config = dict(
    arch='vit',
    model='image classifier',
    dataset='procedural textures in two colours, tilted and lit',
    train_examples=97500,
    image_size=32,
    crop_scale_min=1,
    horizontal_flip=False,
    translate=0.06,
    targets=['ground colour'],
    num_classes=12,
    norm='layernorm',
    norm_position='sandwich',
    activation='squared_relu',
    mlp_ratio=2,
    head_dim=32,
    fused_qkv=False,
    bias='qkv',
    qk_norm=False,
    parallel_block=False,
    inner_norm=False,
    patch_size=[4, 4],
    conv_stem=False,
    layers=8,
    width=256,
    positions='learned',
    pooling='class_token',
    label_smoothing=0.2,
    loss='cross_entropy',
    init='lecun_normal',
    optimizer='muon',
    muon_scale='spectral',
    lr=0.012,
    momentum=0.95,
    nesterov=False,
    orthogonalizer='newton_schulz_5',
    adamw_lr_other_params=0.00083,
    grad_clip=0.5,
    ema_decay=0.99,
    steps=40000,
    batch_size=64,
    epochs=26.3,
    lr_schedule='constant',
    warmup_steps=2000,
    weight_decay=0.01,
    adamw_weight_decay_other_params=0.05,
)
Rows from block 5 of a small image classifier, named by matrix and row number. Rows with one number belong to one neuron. Each number is 500 + 25 x the weight over its row's rms, rounded and kept within 0 to 999. All counts start at 0. Numbers have three digits each.
After each neuron's rows are labels from the 100 images, of 14976, where the neuron reaches its highest value: "strongest on" is what is common among them. Only what is clearly more common there than usual is listed. The data: procedural textures in two colours, tilted and lit.
# fc1: MLP up (model.blocks.5.mlp.fc1.weight, 512x256), inputs 86-171
# fc2: MLP down (model.blocks.5.mlp.fc2.weight, 256x512, transposed), outputs 86-171

fc1.14:470477530493505538474546543524493477468486536481441477445506502496470509527518507467486495538492488496506496509474492458507492484485486510500540484506454528517511436484507515514493522493507454476507505480480500500549482497487519495496536504469531559473510512
fc2.14:498515515496505545508446443474525496547533514535494488528499543503511523493524469552520529469513493515496490502474560537516472521484474504543511509493503475507503498523469455497481515475478522490553488464480515493547543489528504485466489494490491450506511513
strongest on: black; pattern colour: black; orange; ground colour: orange

fc1.477:520507538497535524504499516456505471478481471502543491509475551499523468498500500501525472495503468477482529494493468504482532472529474491423514509497476515534472512513502547486526516454537482504552482522548519432511477534513530522511488503517513468546503493
fc2.477:486496514509533461509491519522487511548500509471510564495501486509475486514493550497510541497488513521542497511496535505542494495498497513409517490444467515503507493502486482499517483504511495492495464458509482495471529489464439498473535476493519495536491491
strongest on: orange; grey; ground colour: grey; ground colour: orange

fc1.389:512487530518434499497504549470504491536482511462413529472459500497505511516504513492449486479512483480536483522473549489516508464460498517503502518486542480483485484515544501504484484503469485505522532529488489476496495509477514520516504480496514518516504500
fc2.389:529504468490534512467533516468480509476496489533462512507501488501555509464479492485525523523500508491484499514486480505521504525502498508515530492506450474465511486506548514461500518508497517519536464498484508498495482501535512491448551498498480477481510531
strongest on: black; brown; pattern colour: black; ground colour: brown

fc1.33:468498500592531485521497528470512485496492492504484500483512484558510470521477510528499525478485488511507504499479562547545519475506508502508482539525455490521479500512510517460506504494478458497487541500501487488493484489451498499480502472530529505516431527
fc2.33:509493493415443568481502500528480547492518517471503500499495484483530495524486503459519504493515516516542478530493433478464484503490526517495521477510508543495474507476492479488524524498477491519504473500520473512498518535503494490529455501531506495494507498
strongest on: green; pattern colour: green; purple; ground colour: green

fc1.9:524492514554477512480457494516495468511543482490491516483516501488459502520505527517587505514471503533555473525504520494495510490476461514508524482528503471472522536457466525468498480486490480520513474516435527494539523492516517502541487489437549473489503562
fc2.9:480474486595506499496515507505507507503521509488498485524481461484494480505529481508507482491504503502516497479536504509500498525534486475459483486475497465538481488510522498442507519482488503499501502478516503460468508502504489482504506476416496489496490520
strongest on: green; pattern colour: green

fc1.210:513540501476506498482497443491461520449488503547506483513527495512484496523510524542493503519542534474492489501498509493495484456496523554547483516515477512504458473500522507562505531487502491512457507537499465490476503480501496487476487465532482475514482494
fc2.210:475493510488530493454470498498516500471465532525524458531494507446520457478533494488508530516494467532504479496480452471524526482474525433487468507480515489484521508471509494469526482471515481524524538513479489483464535481494587543497464474514451553545477532
strongest on: teal; ground colour: teal; pattern colour: pink

fc1.184:499510495417469514523463541528524505499443466489524479489480494519509535462498526436500523474499489498506479508462463482558502474487495536498496494546504543509480501471480493520515463530491508459503505465493546498465513463482483540499474489506509518502550427
fc2.184:469482442579536515494487478516492529507492543495514524496523515501517493490501521485479516478481498527531503504545538494494510538524503505520496460515482491524506477476486486462493504472516520539495470516535497540487484484504527507516534489448535504513527514
strongest on: red; ground colour: red; pink; pattern colour: pink

fc1.459:493493511492506504515503598504483417505470513506490512439532497522536529500519497466472496503494510443488468492520550521468493467494515509481494470519477460479492521531505496479488551533478501510511540476511512500513515513505487489483499503497513546469529542
fc2.459:504526506534481502490519498466535456474545499467494493498492493491479460512475486511490499494498504542448484544459448497552536513507533455486525539443497510508506535491472488497453476492517506527474512513522502509483500499511525526473499506478522462490465510
strongest on: white; ground colour: white; blue; pattern colour: blue

fc1.332:471464510524493501493547549484540537493514515511525429436459482481507502487489517513495461488488493473460508490535516514519467491520507553486506498498479526514493577481495476497532497524501507493505533480507494488476515519532523511535541507533532495468488526
fc2.332:535478512440516536497498550542542476508531487458481491540519490529531506470440494491484523501490496499499513482490504484519499480459489487547504494448476488507520507511540531526501540486501486549486507533508498487518509475521492468503503459475472480495500519
strongest on: red; green; pattern colour: red; ground colour: green

fc1.124:460518453476494528502463510500484537509543482512501486516530489465496490469483545516492537473513517469475469517479532500475493462492458455455507537509524530522484556506517525511496491472515477507487505519523514539505528504492513491534467511515517531511561461
fc2.124:520518520518502550503532483534505433508489484468488489571498506500524534481501539481482514505469503458486476494496449496518507532499474520441460505488504482498530503497497511512490493510475515491516509476466513481533492454499493481477467505516529486540499526
strongest on: orange; pattern colour: orange; yellow; ground colour: yellow

fc1.200:509498493499514484448458512513525513480500468570492500515485509469543491525507507514517492514491491532505498505485492514470524540487503505470490506475506482556514508489461502505475507542523484469521447536540530512527485461442488543482492520504510455514494509
fc2.200:498568512494517558481468460527475514504476511475506515525543486539466454501532510511487484486486489488512498533504478460500520476529552462503511525525474528475472535456467499472493470497470496476483436465478471475488516523533466468515480516538483496467513487
strongest on: orange; ground colour: orange; ground colour: red; pattern colour: orange

fc1.120:481571562501467538462507488493489486436502488497524568505493493507519505521510449510506478504525452468500466498511464506473453450493472494504475540532500494503512503497521531456498512495536501510486547479476516492479464511480492533536469504438479496504490506
fc2.120:543510435542527516488488532522472499516489479467482458475515507437477486504487505528489528516491532534494529465484473505501534501511545483484476489457551492507441521509505456507468501489496522505514450511528483544503520482514491508496503491507513450491517503
strongest on: white; pattern colour: white; ground colour: brown; ground colour: orange

fc1.162:503499478510502531477541507529535478487479491517512495490472486518483469517514507536458473481540487501482556535491527550481500541528544553550493499468471551493495502499485523487512510469496536483489502500486497493549529501479558516524501484518550505498498546
fc2.162:491540509490497473503507511512505502483502513515483553557546487522553442461494492454490490523480510459535490465526482502501486476477521509484516526472558469493514467489505470509527475491527481497514480521506491512471483482501442508482509477510503468497461510
strongest on: orange; ground colour: orange

fc1.324:479506531498519480509491541512500510532432507506517513501497496511538514519481494478482474463482525536524511496462453440520477482488480521484511516525487472510487511537501520490516509486487488479533500532500505526519507485529518494476521471516540513505540510
fc2.324:483502528550531535524507450471493554485518482481503493520462500528498478515476495512475530487497494550468534546454505493513536495496549499501496469465498517513507483521481494508492466494486502498495442503485512534492481559510507475503527509495485523470516540
strongest on: white; pattern colour: white; ground colour: pink

fc1.5:491509514480496501498490437478499451479538500567508510567530528488466497533505521509480493548525506551511432484514513475488482502520536497532480514522464553540472555555475536508507485472484495477473484508482493517532514484504463475519483511500470494501510514
fc2.5:449497490540496481511525549536492440484499506465503467502491501535436496495500475533501506512514479537498473540539513455542516542499530510474468511522511480475493511480518495507486523520522489510480534542482485503478504493500547521494517481506473507505510456
strongest on: black; ground colour: black; yellow; pattern colour: yellow

fc1.373:504491483502471504474490470509470493532548538487514430562475503483522525493500504517537503495481500534515511544512511469510508524504524494522465508539492467470469475504520507483520493497514516465522527507457513527497527478536567525499475479503451513442506491
fc2.373:494506528523526510526457491498470484495470480587459495436489566522482502501545472506497519545518467474505504461482490516490489462495490531432482474454499499517479513491478494520515523503498494515517457491486466519497478471509498508453493484551515534484491548
strongest on: red; ground colour: red; pattern colour: red; pattern colour: blue

fc1.224:510512503454490592495534470478453509503478448460515536478523509491541522498503507488515537481517504506506480490522489453498489516484523536487513496508497496493521464513484514515494493481575479556505480511482544534509515501512461495509506496499518492506527513
fc2.224:475495481308468507497466537544505522495504525504482503492503485468520474484492528533483485495497495467484492476536493501548505499504488497509517508497501521502487497502499509500476495501501494507523509508495517512506488519516525499525463500507551499468507473
strongest on: teal; pattern colour: teal; ground colour: teal; ground colour: grey

fc1.510:483486487499477556498489554502511493490519539521429471451519533537457517519519533500454502510489536515438499461517512510496508527536492531514451510514513509508485511509490491467497519513502525475514509507490483528530485474464483473485473489491509487510470493
fc2.510:511511489504500500526482475446493518532496492462484531478478502473508482510444516483504511489497482552498493536507499540516489476494515475491495507467472517493532475505507490509498464523516488464489521464466477511515523531475531537463516497491496523490498529
strongest on: black; white; pattern colour: black; ground colour: black

fc1.490:512514487480495472533502485427485489530499527484499551467456478509527466495512490521513486493515502550497469487486512465523492524441525478483522493486500503497490497516500506474507497479514509480481517460516523467506465504509500498521540438429491525517474536
fc2.490:501526495520496498467524518522477496503494511519510498472472512471540516476493511493502536488494423461505476532501493480517497504510488462478491513510521484485501497442518562518512487515496511540517495525471497515485494508469522530447481483508521519465546516
strongest on: black; pink; ground colour: black; pattern colour: pink

fc1.171:476488504512517529448490499505481495502490488486534467537467524496507447479503472454467509495514490515496576520506541497446483551468518490554524539496493497517471521507503505492503481509490494469504512480474541500540530566466496496516519437468505538520527506
fc2.171:483499502520470471505517475461497501498528492500498500502524462461471451510516481480504484501477533513526493516486486533521479504507579524535442516505498474507511509501508489491526479518479512524514519496494526505507464478538474539503515474504485552478474466
strongest on: green; pattern colour: green; white; ground colour: green

fc1.469:517505457491523505470515501521541483520469447481486544482502488509511473492469497526505491532474476498510488530499470515495539493469489503553449517453517536507498531456499519491531475472479508499462554482527523503489526507544523467495459508594489504495490487
fc2.469:509485516470485517480517544546500507481501535464498479542499507481480512529553478486502495515495479493504496473524546500502478539489543491523504477501497486480479480491519473526514522465516480462495521461501470503490521504525457543499516494481500494480484465
strongest on: red; pattern colour: red; teal; ground colour: red

fc1.238:484463513481489512523500530520503494527518501479473506541495536486491513473531500480491510482491522544529478520511483523485489493491480509498523535500458488510492580498489533537472517490488456494482585434533474504515494461487457458507524508528518526498486573
fc2.238:539503506499513493487502545493474520481506480440489471457515472531526464492507478483460480498451480464502509545431470508473517517545506484521494507487485483474447531474511474473493532537443493534502490527508491516486512542506512461496505506502500500509491526
strongest on: white; ground colour: white; pattern colour: white

fc1.215:487475511516508485467466539529483480507564500503480541425495517477556453508459493494472505485510491532460491518478472495491478515484492528509518501495478504495475540457518492483479504525492495501513519552490529519488535521535464516495454498526482503491536445
fc2.215:535511468518531469519524495477486507520500485563535479397494491498486506490508496519515507440550500482478518478447467497500483480489523463559478503511476495544489506512489501461504514508502506496496478491501486500526467518472517477533514520551490533512493512
strongest on: orange; brown; ground colour: red; pattern colour: orange

fc1.43:496491514519463460484488462482457492500511487559488501515520511516491477459472542499460519516497491522468485505469465484515498527472506458513518434502530524488489542495496514520493481452525484509499526549497474471472549531507500494507474483459519497480469509
fc2.43:509532548480538506506525525451467514483581501514491502480521478494535494471476486453533526503490471481530535476553489465515486469505491460493483513501490477530498462467509511459474501532490497526489492502467533494502489476506516519505493521537478470526495540
strongest on: orange; pattern colour: orange; teal; ground colour: teal

fc1.103:505529509488547521507495489518505483530461505521497457474498484512409459546488494461487518528535450481474507501566522464512524528480544476511471539511507522434489472500493541528485527521443496477512511522467473516491497500512529526501473477473455439526500474
fc2.103:503487500542492464513485510470492540521448514487531476488486497526537523503488456497527489495480493512481503498480467504444485490487511497468460476476538471502480511469447533493523508530533501528488477539497478552503470474502492524474541495504537554456546482
strongest on: red; ground colour: red; blue; pattern colour: blue

fc1.154:493504493585489490474518523521520450519501465485535511473470523522469477490505495471504489490486506495466482505479469549571487520457496534463457460474495458508494498487514534486472510501517483479493499494483496480510451481498497494477524534488542522518509493
fc2.154:497477489482530512523516519452540476523472508489481510528501482485496474476489487476454521485476517519480556481499455557520511467508557513506523470492473531499484490511520521463544488540493483507542505497520485515522540513472534494487503510508535464496482487
strongest on: black; green; pattern colour: black; ground colour: green

fc1.12:464486503456534514509538524497444520470487500494494498430491528491456530565521494507504492496475518484492499499507539516468461544503512511483511480499483511519501505511492504460478470490494472503488464520504502483507491508477504479527515475495500456515502521
fc2.12:505488464486432473464479505529536483485497479516501485569469515510517508503500482507497513459510481447498493469542457550484480443511490481507491555556544564480471516485483530508533518510532453470531515487508537518496537511498513525508495508529475483539509484
strongest on: teal; blue; ground colour: teal; pattern colour: blue

fc1.176:519508514534474470514513518447510489511448501460442495482471476498539470465483516513484476453561496492507500540496578506524514459451462504485501498498501445519467495496522528491495507506486514503500545517470480486483490529458512514516506489422514500493522522
fc2.176:544513494502514499478529536487499457491520486544493508533485472490540470505467508473490518495480514487463496551496463491482490499509528510495506482499469485487476528488496519474503521475529503549520503537523510515484499527525497507436488491523537501468513519
strongest on: red; pattern colour: purple; ground colour: red; ground colour: orange